Weights of a small contrastive image-text model: encoder norm rmsnorm.
Rows from block 7 of the image encoder of a small contrastive image-text model, named by matrix and row number. Rows with one number within an expert belong to one neuron, the router's apart. Each number is 128 + 24 x the weight over its row's rms, rounded and kept within 0 to 255. All counts start at 0. Numbers have three digits each. After the name is the row's rms in percent of the matrix's.
After each expert's rows are labels from the 100 images, of 14976, where the router gives the expert most weight on average: "top examples" is what is common among them. Only what is clearly more common there than usual is listed. The data: drawn human figures in many poses. In brackets: how many of the 100.
# router: router (encoder.blocks.7.mlp.router.weight, 32x128, trained with AdamW), inputs 0-63
# up: expert up (encoder.blocks.7.mlp.up, 32x256x128), inputs 0-63
# down: expert down (encoder.blocks.7.mlp.down, 32x128x256, transposed), outputs 0-63

# expert 18
router.18 103:142140086112117148159135141129144141110121151110150100139106128140115133173096109141147111084129136105137151137151181146090102106134174112161138107133172146134118125122118178137082123098152108
up.0 116:132164143135129120129112124121114094141108101138131114117077136169139079077155134124095168118122129165098126149085150136136124177132103164117129107116122150117174095114086112125164152136112137
down.0 136:130100156105091131145155170127142125092137165096144127158158072172124129130129157090099149132103136124106133156164130154160117106090138135120157122131125120101131141138126137147116136122115123
up.1 039:137130111132186115096166141153122169139128146158116179128170110110203070080157156105146151097135102123140140093172089162137122135113133142120128116107119132141156084126140121129181106137120126
down.1 045:138128135152136135111112101103110145157123176086140115094109130154095149151174156085155113135148122137121169170107099122144134146146152140124104126142163160151166104137138124160102150074144136
up.2 067:130087146093123129134156154185136143125148141126115120090192124078148112145166120136104122128134158083145133103132110133132140117109118117168140145165137106164186123105147137109090197098140155
down.2 069:097084118092169125165109115103119121168137128135137097116152154102141095171132143133124107120124162159122158163122139109105125136152096145108128135112101102115124120122174140119126177142122160
up.3 089:127106131098119107156108129172132141142128114095187173119193142112116120087177116163125146126165089147114128129157149138136144141150108160128099145111122146168118120141148091123109111106118108
down.3 105:133113113117152143152115126109123176107097118144162140128150092134160105145111123164134143118126137092124132131127154117109143122172093127124127108109113151075137145142149134134132100156148130
up.4 078:107099150134075122094149107126094114138124107121120170136133110115127146173181123148128105136101120123126155128117128094158109076085070106133109151107132147106113113117132105126131137147114147
down.4 074:158098134132139148081113137114140145132089139176139103095111161077127090183144131156175137132116123137141149157124121156119090158178147119150120141119150083098125126123135148083102137095100177
up.5 115:148136123101145175107125160144150147144127087102153123094124113144122102119132167080119102122169104155155119095121111144142156114166116138099098104083128142125161152115100088111190107160108108
down.5 114:179146163143097116110126144122136155122112201150077116138124125125137123164108126102092150168143093134124111206107164152101161154095132146138098143101111103149167093125099140130134120141112136
up.6 069:155138147089144092154094123108150082137120173127124081142125132147114148109168124150143149123138099150126122160116114121121132099125098098118144153138128169112134094165060115103141140131087131
down.6 068:125166151138113109112092143137109083076126136154156142117132124152110119135144145095104115161144109157149116137130123132102169126083123082134095114145150085135136181108137124123081074121107113
up.7 053:098067133140115159120135155128098108115116091121108125102129173106110114091145116134152088125153136072133106121093118133145110138057115123121115160133072126123141134145141145138142160137141120
down.7 052:120126130116093113090190153104171137138165149138123122079091124231175126140103121162100137113116121143144121175119128132150112163145137111151141122139127081191112133137110123100149104090120151
up.8 081:130114128102129146075108123093148118118152132110078132117169098131117125113130148129122142114133129153135101137116156092118126123136104176122116141107149102102127125134133123091173145166144119
down.8 098:144148142155108127117127121121085086109133085138112139104148177097095151112193129172149128113132144127116138164133152130139160108142153130143117137173134085109100182143076098118144128099130133
up.9 160:129165130112094098141156105116105149118110178127119169115111116094066138132092151141101083120126132101138113116153109183113141116153109116125093114154104155122107138145123112110151160123103114
down.9 153:158103096116129133115099094117128133144156137140124112121116128147147157164116133123158127157111184127132140165174144134123134123128119118126108161123179119177096110085100162109118152124115177
up.10 076:158088157107117104119118066104122122121152121127147117117109105109158124132143132165121121152166105111132164111113144155129140122103099129110125145109097114136136133139138093077151165106140135
down.10 078:143119088154110120128151090133164123118138095080135104138183128100133075128135137140121096153076147117118142148135100133096119124130139136123125116100124090149101119149186102142136116127137130
top examples: white top (79); pink trousers (27)

# expert 20
router.20 102:139137098128098108146171119102114142102123131098151110139099152131127139179101118126141095096125169088112140123164148149097105092148158091167148107125143170122102104146115177151121126106142114
up.0 080:180147156112131128141110120129111143140131148114134118136132119145123137057144152097136154116153102082172116117130116126097109126129099200141092136134118134109143081133110096094147120140101082
down.0 083:117137093132100115147127144173104110075133163125103143161098110106096089137138156115176145123157097138116121131151120123151152166129130106101149130106160191082149146098136157085099132104122160
up.1 150:133102114125127113085093177132140128156151162105126106135142095130082113098146162115109148144103079154124097120162121107160157124122131156146129121137147088130144174104183096115126124142098125
down.1 151:158133112109174126124134129121123098089132111157137129151144130122136153117122154119097126120114097092119130118148154136177127151181140094183114172115127132163130115098132116148107099160150135
up.2 086:143123140064124098183131138114119135168150099100109174113203095109107106088158080142098113127157112141134102155128171136153146143123080122108156151155101137113146155142160158143066077132114130
down.2 083:105106098144163123176143131046149129079123137111109091123129129151113130146126141157136131126093113108138135089111095115139144167155127121148126104133113092135126095091130095151114142130104102
up.3 045:123082140109142113130128140092101121190118080180124124141116112115071128099153127120106143159117156132102091150120150116124138109115126131149127125150087145133119133140155153116134094127087141
down.3 051:131137123139171140150108133147167124178100146087122103103107141124133164111151139158124104143118123132133176147142148123090131117121151110167118148129137093137153135124131136137135127084124167
up.4 051:161103153136110122102127067089123139118086122094086102129131123136178104130124095115134169133138101157113148110161161129102131160114130134127162124159132110112144129121096113110160130128123138
down.4 060:151128123136090126140126122137173135163132129084138115105103163100118114104102166157123078094148135144151110124167154142147144152149117118159136081115149098133164107130145088154092135110151088
up.5 150:141141119150148124089111092130150125172099120157156128108108140155134136118154145161120181163131135149155132172119145124130120159120119158110127093172146129109171163147112107141129128127162146
down.5 174:108141171125095168169158121094140130133114109156154139139055109096127108090115096135158100107142111113141126100118159147134144167123102155155123087134138141122104143137147145162194130146143114
up.6 074:133155136141104121139109143168104095180189110143135133128155053125134128100156124135113116098087130132141111120138130154105119128112124143139143088138165077100149137152148160077103126159118080
down.6 080:141164138183136118127142142122117128131125145077140153081142110053095132084148102121123115129128120097097123117122158110095152109145162138184134164078138116106111151085144138128154109140148127
up.7 092:087116145157176150083144128122156135100117127083112134148147123171129162119124126158125127141151092131127101100091104150115175134154138102078130159126125119140112147103136069131127156146110116
down.7 106:112141102123120120101086098110128101163088104179127086094120078123098115164101113100145123096126081120123161084150131122125160152167134138147179094116146114133138100135130172150115107139146125
up.8 075:117114137145136175127171180171119192143133101134131114113140085102100113109106117137141102122114088096135115145123133113142134126098110120116167127124127108145103121129149151136121121168107150
down.8 062:146138125106122110145124125126139098164093126114146161110111123188125137114125129147161109142115123105109125088163133127135121157128148093132109102103125107146147200120129111104130079109157153
up.9 080:136141156119156120119131141084112117182145109125110100121113159121139119089158131082146132104177102144125125104115113199089135117106094108093105136149151100121142130121127101138099124150138150
down.9 079:088093109121172129144157089109097118169174137108174117144123146108151104169151078130150148140103114161203115115126137148109163129127179124105143130147139129097156118130131155127149119159099152
up.10 084:151139131133151118076164142097097106162109126113103097108159123158079118138188133100168116143176127140153108126096135139119153156108141145088147148117132140141148108119146108122128123112112131
down.10 083:141125112128104126139108171142129112161108087120126135089119151140141134096125084114128157128155097161121102118158128162169108132161151086117114130112102102127094055140127129106094099134134149
top examples: orange top (79); blue trousers (52); teal trousers (26)

# expert 7
router.7 096:116158105123104118161132138113132141094101162097130107137109157106103131162090133123135116104119162112135138123131156175080095100133185112190128100137139139139094136155097159147113134122138128
up.0 084:082093127144176121137107129145131107150136074101096144121148148158124190136160112143139120167137153114122140144148110143131157144136134150109131149104084142138126081129128130124129118108097148
down.0 101:076125082144137140140095137162072176197132158128150145120133132128138157125115119111118147115126128122149154114090106109158116128140126137130108129167168125162101101117110132120133105120097151
up.1 098:169118119120153134113099104111123136149155094098113156131164158136110145153130143090132156137113105137130103152142118114135161141178134144163146167095090108098131137129127153048162104132130167
down.1 129:142123141112189133120140093145110108091116092136105111114124114157140168090122116170160141087128162115102139129183171178166128133109114096115128139120118147157104150146106147132108106111140124
up.2 105:062144151087133199059134115129156114125146158120147129150122139137141156138165139160121117149121139142129129123120083111155160128100131171129123146133123167151172139099090099081135133134119134
down.2 108:136154133115128116107140096087144142105115129134148125114129143104167095158128130143107128149102163130149122092129123083146170104124077080114151123154129119094095115162100144126108123142130105
up.3 072:138126157162146087076126112134139116144143098118133138147136127135117099118128094128142110151123108136119140133128128049170150112103100153088142148165137178126105097135107109094090105154113125
down.3 082:124136099125164107120126166159141127124143138149107160117151116090108094153146111119144080158144165135128150131129093113109112134143154118164138136175178115139175139091142069144126153129163145
up.4 113:153124141120170155141149088147107161137145101154120088114114145138114129104127092178122123131144155157142121146161088143119135100144096120120151129089120113104168102143132119078132154113143127
down.4 120:100125138132151105094123135151207087164119130141117123147108166092099109141170139116112135185169177159142124131112130118097122128127135137149110096162093150134152135121146111180176129136133103
up.5 116:086131158137157129136115133132083096175122100194104132130124147139186145113154105146131090118150106120144139094168125129143110102158115104130171135156078128133156122121095115120161112146123139
down.5 121:104099097106152140159144104151106132121145148147108112213124130140144076131109126150142159118113114159143174127160120119144124192145087132131136112159114122137133137165149104155164112117137164
up.6 085:129096132149141149139146114124164142137132141105144179114149150180114135144136147166147137117168065130188100147109143109138174133138077087066102160141099115127170156132113110125187137131132125
down.6 106:074155113167145134152146111117126112129131165098060081106088131130092128114116136131117102165160110160080141106118114097172139128065114107127149139107160174108121107115127124152117115139110149
up.7 066:117091140173143147129136117157124105102110129170170140095145098196119166140112104102144109136115100127138151155101082106143112116119108126082132132068118101099140131156159173146097127132127140
down.7 064:128129132099178151141144145164135138166129156148142162154094140086130116081118095125130144128142121122135125122171131122117153095106093141117153081133154150132089133192096119127135145092140137
up.8 034:161108142162114139122128104160089153108141148137136152068083115138093155100196115138121130133099095121151082174140137112130146085111088093129194153169087101109121132116139116112132126128115125
down.8 035:104134126122118145150139105151162117135161112120164120166141088128129096115125110167124073067165184151116138136116127136098106146137086111130149123108100135135143133184089159103129117150131127
up.9 111:106115146123181141089079106179130105145158157144108088087154123134129163108122159135127138153123110119099088141102085106151128119113081081135151179140124140126096128105135132111133149152133126
down.9 129:164177124080103108118104178135190131125134141119130157151156132103132150081123127125153133124174144147168131135152137166131117116087111100107107082115121128133124116143105109103089123116124097
up.10 115:115110140115127090090143132196159125136149134122136150150153066144132112059173126158127139137150149108139126110110091103156145124098147157106141121137105104145150125116173084109120081149136100
down.10 113:154150114157141121112131151088126092153077101105176100143113092121160132146113098126066114133134078110182136132106140143156095164128160166136132124172152125116172129111127107133124133124144150
top examples: white trousers (63); white top (32)

# expert 13
router.13 101:151153090131093156149137115089129128110111134122156110119081144133127132170094155154139101108135150090143137124134164166095094109139160092149132094152148164143092132132098136167104109091159128
up.0 086:159146154072145091159118089102089159157133098123121149139181129123089162120156135128147137152138128130139118121108094126122180130108090143102045146118136140095153164099133153138144093132125128
down.0 082:169108154112085115149161110132127157094124109155097084131134147116090121133119108109118132115091127146089121138137128073147126141163154136139096119118144142107113144127153184145144141128143110
up.1 062:127148175108165118151114143161119104105081099125171137103154128165155126097118109138143132178106109107123091152111137127158156110081124142097145110105126069163176118157132115122137108125112140
down.1 061:142107128148100134160155145089152180167132127139138174079115128187138160118136109131138131104151114151109140085157101118129163102152134140115129104161127143133109153106166136145199128066129147
up.2 191:115102196178150119100152130166083074133127127139092153086140111105119130125125140153124102095135116110103124152112167162086090141105142130104109122110134119128144129094119120089136161175095116
down.2 131:139140124126155110169120178143123125160117100140137173139166134100147134114138128109154133173138137101118116110131099136124148112128113112112148142111118098097134111137139085117094136104104127
up.3 065:105138166139153115117102086093160088128120148118127097130101088146149084070137119135124147164121112160127150107145153128179149108123163108119097122123111154117117178092139120070135136141141145
down.3 065:089126121133140111131140151129124140162123123129172121112139148057113109103101146170115085124135117098115160142115167149093114135103073134128105160108127129081094133125090163157114157100130084
up.4 053:148141142126140143119149060131082138166115140110099174136097142135123153133128109115142113185128089162139168163170107130137163169154114115112135122120135096133139105164151127109150180119126138
down.4 048:142160147120139180147130102143116131080114124183152115087116158090143138120143101117106164099128099144128157107121124120100131115151120090134151151135152108124106168114153140133145121127101199
up.5 088:134113128152138105117133096140112155152152071151111157124131138127111116135153136123143122078138106139103103125119130156124150172155110117195167097100095122129143083113147144134146112161150151
down.5 069:097157108071142125147094095150131147112126118103113144147124076155174117127112084106085084136116112042152130131111085162137148133157145131130109119124139145129121142133146104110192131115070135
up.6 061:145117110154136064117132110138102087148138156111102154103127102101119101167169097156132128114093088122187132130131166127074153148120116154122119158145128113143146128126125087096109136128112098
down.6 065:101106124123086126081130100135170138126093137124108105150114110150136142151176173122115098114091136155078153145110151119113135092140140110163134144135141150125134148143143152092142145147153152
up.7 070:143105167087108117141142075167084150084141126127094184130129099124131125158150114122113105140148148167118126149129131066098116107136127148103121144115131129119170149121150127116157124146112115
down.7 056:126126137092114162128145116117146127137146155125135150145156182105136116180150130156181104129137134132110157147161111118117101137134135135141112150132119116141110122092094126149104145116129135
up.8 115:159107091173197120117094099125132129165118112127175084146138128161108125134129148149144154169123110154145091124144124126142175142163105151121142123091134143092153130138106100069107166144133107
down.8 113:069133105172136136181107135149140113107135130104135185201138163117134105131110133166126119087140120157158133101103115133130114144122072127156119086106132148121110100134073109127135158147103130
up.9 131:136097108164118132105158126091101139148143078141094142144141129132132123069143116097130131114115130149066103133106101183128085144122136113172141152189131124129169137144136099081184113070132151
down.9 135:149135137099119111159123107080147149129125123106108096156115172113086118117131152153141125189132103132124115095157135096154129134130105172120112132093133180135135110131113134153131147150141113
up.10 091:115112135093157113142115150147121130124178099135145092111153121109124159136118129152112171112094111135105113099106093089171108128120133127127136145118112129104148138129104088151145113131109124
down.10 096:109114126090169142153113113111110125070127097141143099097146123141151149128137146129113109133126142111125114108161137113167177110131110140150113116132122099124119149128156120164132109098158137
top examples: handstand (38); teal trousers (26)

# expert 4
router.4 100:120143105117105139150146159099136165110106149127135098134102142151111131170095148138142120110144157125137140141171172140091096125127151102173161089147175155131096139142100170174106122090112116
up.0 101:124105155100146115090161118145147127124118172104082163154165131163119159138125149104123122122115127121116157115130116107138147112129124121110105111129139112113149152112181118090147141170088106
down.0 104:092121161121082120125119100118133138133161125144094142130113125103133146124089141118091174093135152116157140153147102148109142124100147112126122099148161146139068115151142112120128149113075145
up.1 110:126113143133139141128110121118130102114124138167125083111101145078085122177177122094104098142086130101143162120130135140131145128166114141089113192108105098110159119136125119098141157119102081
down.1 117:162098109096132130155152112167146146122107095147130122124125131148143142051090128156101150137118147123110131147116180134156140156163139145111145131122130129147135141162139111154165107129071115
up.2 080:103142087129111120104155084148109134130178141140114110121112134144134138101153142157122160092157129176136110100106115137122129094125127162160093112159098191143134124140147141119151097125125137
down.2 079:119113127102129123156116137144133137163173157097139118094113114095069111138095139099152165176134082116145125088169118136163109136115106136164123113140148131104137121148129118144108160136122141
up.3 055:090149130149126141138169123182152145189161150124140168138123120121179098113125145113115142104108106127171140155116147139165156111134120125111102188110145115111137146120134131088124120127137141
down.3 050:130087150148122122061126086163109123106086140136099142112141132132127124159133131148107097081102122119131149090100127113125108136124138119127163104145141113122088138123191110148112121153116128
up.4 072:145149135087155106094145055176138120135163139143152122162133150111100102153167094134140121126126073118114106149105151111105141163090121171166163114173074110114172110136144128084140122140137116
down.4 078:124158153141127139135145095109146150133132158132143147149116118147149104124093176102137105156159135087166121133151163103082166127150143144160133138135155158143097143176121150153151150128123145
up.5 136:132113113135144118163178157159148127124135119116153178143115143112157134104100122099138127162144097142108141099116145140141147127136162170080121128091115106133129104089132120126111145134114161
down.5 135:138168142101095135146141126112116164162115092147145159149132144130135116110152146146168129149132168159155167144077098117102146157126122125144124127142166085119106140172138157125130116139119116
up.6 106:136114115183134108102113106167135108140142133092125157146139154114101107127152094159121148120134110152115116119153117173124190125130146130121130138134111110102114163113163089121126137121145115
down.6 124:168148156101132133133131127114092162117089134095104082105127164080120110160110094120149114162134111103087113149125164097148166134180136165104092126105105143139141134095141121114130109192085154
up.7 092:138151166099155135122133144125099115151162112140127111125116143097135118110129171138158136158139132147115122077113112123143128123150096164114131154135116106102130161157140157106164136123090105
down.7 084:126142102112174098150143145146130119105157139134151122081096113123102138136134152086118101125154141132117133162165101152147123096137139092142158159106147143135118094125124129098152166099114138
up.8 106:117129135111160177121113120150087077134110121143110212113153123115173109133134133065154147099137145128115122128101180133193102130110125126141131154106120099152160143152146131110099148148155128
down.8 113:118125124156132116074114103132094129120134144140133101133148154166141115167171146116106142151155129165121172153120114113151151138129161113105144101131145157094150135135116099153148125153137107
up.9 129:116143156170106154107161089149130128133150102122089136126076097141112110126172105135138110116113135130098157112142092145151115113084149143174084106121118127099130112117135151125150184168104121
down.9 103:115143123123167119136094143124149104114106133159150147155118098115119145089138137087131054135147109121161068124090139146157152120191175135109091110135123149133120126096142119136145107132132134
up.10 081:103135190143124135100165107116117096138139132118170133104147123108123135108162106183106148115122132145146173089142173104120147113154169129107139123067149105122163105130130118072126165109145122
down.10 060:162114134125152118085106116116123133154116131169160131089108151153096176126147159067143143120144119077134091120155125096121114099140133138141158093131161145134159148145127150109086132122125127
top examples: red trousers (87); blue top (30)

# expert 2
router.2 101:144142114149121134161132133084119158109139132116141090133095141123096145162095141163120103106122145121142134144163154155089098114130145083156125107141177149145115144120106166150103119083137123
up.0 104:119131125151122146148101132139162102174138122142121157099164108062164126135168176161114160113097113102186131129123124106105096098165108167078151139118139086120111107100167111077109134152138137
down.0 123:149144150185168150145124167147090144118085141142176127172091101145145114113098091153121078136099114157126120134117120129108122097102123155128141161111127133125140167151161152140132114121114133
up.1 068:130088140122112126103129140107132149139135151148101165122135121144147101091111128176144156108158131155153136089114156121134138109161113160141142138104147090133163140122133121063127132114136140
down.1 073:113159104162152172141149121092128154075137186094117130097145127127105169140153151093101133132119120171145113159106124132084149109123116090131140096112100121114156104134072079176141142085172118
up.2 063:126147160106153167132160136091127115098126158152120137171133149151180090131128109127163175152175078150106085129103111148149133141130150124109173171131136105117150101137100092070158123117098093
down.2 069:095142126099094108129186106102129112100134096060120156102132145110144116148102095095118149101156154111145131114116124080137171155127126168152103097123078121120155164127142132138104110146107119
up.3 107:159123135135168140136116132123120122132120079162077121122101125107145149096140138132121117138139141171080156102160083137150121152138131133137142155139124171074146103124162103121125132113114131
down.3 085:111131113121129081138160099147107122084137117126153155144152132178177114142131133065127147111145098169107115152125109126116150122119140148167101091175110118167111132170097155162128146163125137
up.4 072:148135148100132124151139171099119141173138097110134139152128099100160143059115120108124118147111091140118138168103124133136130137114137132094123113165081108119159105112144144092169122118166146
down.4 073:162132140111148123141155116103174099089126154113134118110196147167134088137081117134128167094150117169133129141119122128166123085138135109132126088145122123129111123160157136072122139080131172
up.5 124:104101154167133145104147174144113159120139102173141153144117105113147114027110100104121129133119147085107104146112131121158125108138126115109136137078133137125134123161180143129160155146122104
down.5 118:109131170123171088172120068132124123128135148114128147129089134149087076133084153159096146108126115125134102091115150123096130131106116165093113111131117144129166150130126113127168136149133140
up.6 079:144096104109128105127124105171129082152121093138079154102121129142095134124127074126159111118111143111159120086108129153104129131165156142123130124164120127156161144106121131112182148128105136
down.6 099:170120173149102149103128104134150104154110146156136150130098131087138182143112124150138097100114080156168117155153110163119116108073124125090149105182099149140151141154125146132115151110140116
up.7 143:115111136091107155174079146110089077150149123100146142118144146151113150113173137094166122116112109143105112128148136139136147138118104112112151169111098143096141137111175103114137145103146179
down.7 139:148140167111117138156141093109115118158124109111059137122157108147104099155150137150136083134111117112158097116134100115192153122123101117111113096140088128082131124162147122140129149137120133
up.8 062:139161156102147106128107146124103124158134122114124113125111169112133105088154120126107208125160136123155105151119106147087157148118111168158103109149085113121172120122109143165112128151165080
down.8 059:154130123104153130085134094166115148126132108096141143162100111100143143127129138130125106115127145168107123109116117098159120111110090123111132085121107167104127112168165135133117134150123142
up.9 035:126100136151131140124142132153127158064107140148120155137158161149127133057112099125134129155151111143096110122126121141166122108103129184103139167106155145080108079133115094082159112108094154
down.9 044:151107154142097154106101102137126107123133106138142129116107104160096151168121140134126157123087132181107117131113166122146125148132100100150126088124137114098125142144149151118166116162123169
up.10 121:079112194076151131099082183116120167174132167138127131122145148121112159111123157132111088197162097152109151104100133129091094112106124150094124171127120135121121124108119133112138199131069129
down.10 104:122112127110145138079121106166133147144116149089130086107170130153151108149103116136124129071117135115142106107099120095152118127138136180122129137120101151087121125119128136062161109134108107
top examples: brown trousers (59); teal top (46); black trousers (28)

# expert 25
router.25 105:131145102112109170168144115116119157092111138100131113125087148129104148166123134116136107087128135094133127154163142162110109134144168096168137086149194143136109133137115164138114109113130113
up.0 139:094124145175130156134073108156135099142190084134151141143123106112134117128126137169126147148081130128176155139151137150136113141150119129171104131105096136134119115149112116128135117177112136
down.0 118:120114137067086150123156136132165112116137164126106076150094124142140153131112116105110098110110082138123119093100144174111119120175157143072124138135107129129118108126173110117169180135119165
up.1 139:141091134088134141119126149113149108153125110095135145161193131127090120132166105118111082113129113132125134099098149119126140121107136158135114169125124166144122114131114097127144115133139089
down.1 152:129113131128145135098159143140117136114123150121142110128114151128097115163124141117114131147117126140110133159161138118052103119118131129115117164132122112100135088168110136112143130129085142
up.2 068:158135137156164134110130114117143135129153121134084182159110148146120119106133131133122121128110145153122129166129118144121147148149139158160122152149102120163154095104168092175101142104140161
down.2 069:134113128110157109148097129086151147163119132127141118149136149129128125128122093117168107075161101149102124102143121131103111094093110148107132142170191156134113168121111145134126171127182121
up.3 108:146132134131107103155126098111105114174114118143082125147122118164195083124122104139096125152111127147137168130104089066082156138129102101139132177160063133147110139148153092097131138151112122
down.3 103:136107118142154138069129183099168173097115121105150134150112116143130106121143133128136128100094132112117151135114149160154118093135139136140085115130148136140160105103157125139118138150161136
up.4 048:118124118182146121137098099103103088112143119123128118134168117093152100123127148135147131171162157159111129118125158126128129122073109110060093162148143133096119134157141146148147143144119136
down.4 042:119148124117118086087125128117150086097115137115134090167181110147109149139130162109081124152113143168143156140141100111110167127135098114129162144107148168108170133112108140129118116132088102
up.5 123:142122087117119119097128182131089140120160097133114076099113133133187103113152113132115143153133132121093133146103154134182136125113135147147112101128100082153119120121157124106152136089126147
down.5 118:114119077132156141143113113128126132127101125131150088140095126057170116081108094146150165141117116111134113164099144137094113148164134150150093117160139109132115096150108129114130116113093112
up.6 088:125096124146172144142145137128122112085081134092154140146102103117110104163167115132157140138106119121160128120161124064096121129106133143152137099149107153100093144103114116094119130138185107
down.6 100:144156161151121138144143131148147138120102133120177129108074175053124141108102135123180104149124113139127124097142100164128155129103159167175131128125090144120143124149136133164137147103110150
up.7 102:166122172143151136106153140120098096160163109164156102112086108148126093129135142164126105123174136114139132120144139082159116115141046145138157155144134106160135127104157119131109142149126138
down.7 101:088150120164151111145167143120091153138144128141138104143164154148103116132107125130160085095139127154115185072129164081139130128120101143140142098179115156159155128125110114093127115120123142
up.8 056:101116092168131153117127112145135149078139144165164124097158148134150161114173137195158165178148140128129155089106083122111144130139121091132153155123117131126171128142094087080128128143122123
down.8 052:150127112137104141136153140120072105144124118142124131107095154159146172109168156116134123189165131141164113128143098120131111149103149084111144135136097106116150154134125128150130129161121096
up.9 060:118064119119183098127091124102123131157118085128107150109159132098099138065111107098117164161094080072128114132158124122134129146147165148170135140112136122143123141149132089096123120202136114
down.9 078:154105140106161122170131187146120147130141123099126087119140095099117152118086140105171101155128081086133125147122112159087125107139142138141142143142119138130144133164091129130193160132131103
up.10 103:114091134128125131110105107127079093167154118133105178140131155123131139151137146136128115129128079065158143112127103148146137102177104103115117141165110110111141132157147114152153143107132134
down.10 109:120167143127146143157089096170152114107129116047101175105143136075184142133136132117121155098114170178152130134133184114136104137082133107126144123125118138126158138166106114133141087142107179
top examples: green top (74); green trousers (46); black trousers (27)

# expert 11
router.11 098:157140110148119160149169130095135164103112155114126095160108149126124170190077126150145087128126153119126120123131156158103113116140157099155133111130136166134106140126108167154134111091155101
up.0 116:115128156101117169101130113127127098125135137148125136136165130154167150093128135156118185065152125128145124128139162103056164154129088095129127135127089088152157149148131081116119134099127139
down.0 144:091099131109147167065110157123112160132108133110101113125155117080107167126109119155151113145117142093143125120116131140134100089157131137109131102101157137098121138126097078114096134122140106
up.1 080:099118160146129123103170124116120135168121162143118109121099124137142072086115147112112166134161165132116122119086152099155140085131162168115137128099126103092119139101149104045094135133126104
down.1 081:123119115161146102128116157136131157104139108125091124107133100133105099127128124125102125083140140097106145135130135132159156106128190158146102181140165092071095123143172128123149131116125113
up.2 123:141105130108128127078121110111115119130167105136108095123121146097120121128087125146157163129071129113144127098116119162148100122110116157147109130120145073069152119130147116104137148123122162
down.2 117:162147127141137098139110148117142130120115111120159079123097131143121170071118092098121117195097120115133124125120166141137147129148155116135105133107101185121143119093152164159142130101165102
up.3 117:153098157092172117118135118111109117121103073093100120116148138130138123083110148106126118117134075141123143118112103115160113118144106112149096127109079093136170100141105117140162090141129096
down.3 130:177131138089118148124118107139103106082084094141129106121140179179103146125132133154168116118100133110133132074188124107169154139164126098120169161132116103104092122125109123119086138138128114
up.4 093:130132134174131144137125157162115133115113143123120149145159096136124111086133151137156132087146121127131163137112111136141115120124116189124129087120131143124117168113157113103133131100109136
down.4 084:152141112122173143105092145085147137151127165056182130126118136106116139153142135095102137149086151126144099136134129136131112126150114141167117122136112095115151171138173144124132145139177105
up.5 087:106121114111140084176133131129107117113123156125128152133144093094160129124124156103114138144148102111140087112078112146158093134126118112133158140124107077119144131151106142127138169139141132
down.5 077:113150142157122161094134093142136104094179114156100117164108132120142110165106127120095178137150121129112144131134147138141123123134117131136132134119107135136144109091171142170078117165117083
up.6 089:105141092102113105100139122140132069129135091143135149089102130171147138117148073126133119157151146112115130152119094132146101110096143115111129089127137106129096132129137123134144099145121179
down.6 091:126085123078110157103152143137145138108113111137125146079117112174137156123135123092130116077116135124128126115128173134171132160085112103121090118115130154151132154113130124181150123116100114
up.7 068:115152168131116154132149128182118072158128138122117095130099097135163127110153110104144133135122084172120168161166102105188152115134156130145126111124147094142134148151136112121164133136128136
down.7 062:130104116123113172166158131092116110118138106118132119151106170116148099080144150151106112087132156111149136094121166102077150154088127148132155104156091091084127108143111147135098170159130077
up.8 052:127136168126108099118147104135125103123132109135092113096092108087177141094130144152132121121110145105131154153119060089154179112083113114145116103123101104145102163120147105094155151117115124
down.8 047:149152111149096147111099137142150100139115097103130125146128139151091139118152140107151120106117103155122143117180116094088183132126137118120117115148113146127131149136131116144078140116123135
up.9 081:114125093144150111088117102184143095160098164114096177117103078109126109116146157157127113087164074137164109184101140126144145155148139118129104160101102131113135198141164095111126112112196143
down.9 083:116134108158159099148170197137132128137105129146156138097165150121163120127086147152125145152146133169120159114119150097116117095154139127138124130142120134112120109137127127153129136150126072
up.10 124:169140112131126127119077144160135124160106131159098114131100140096157123100146123147114137168114120161116133142165108136185164117134123124109073109136155107134134114109142165126167155139145128
down.10 109:079132123131094134081088109090172143153128112117114097160080110126117179153087110075122133099117127140114136119122137110129142097082119074160121096084111164122121149156107129100130112134096153
top examples: orange trousers (77)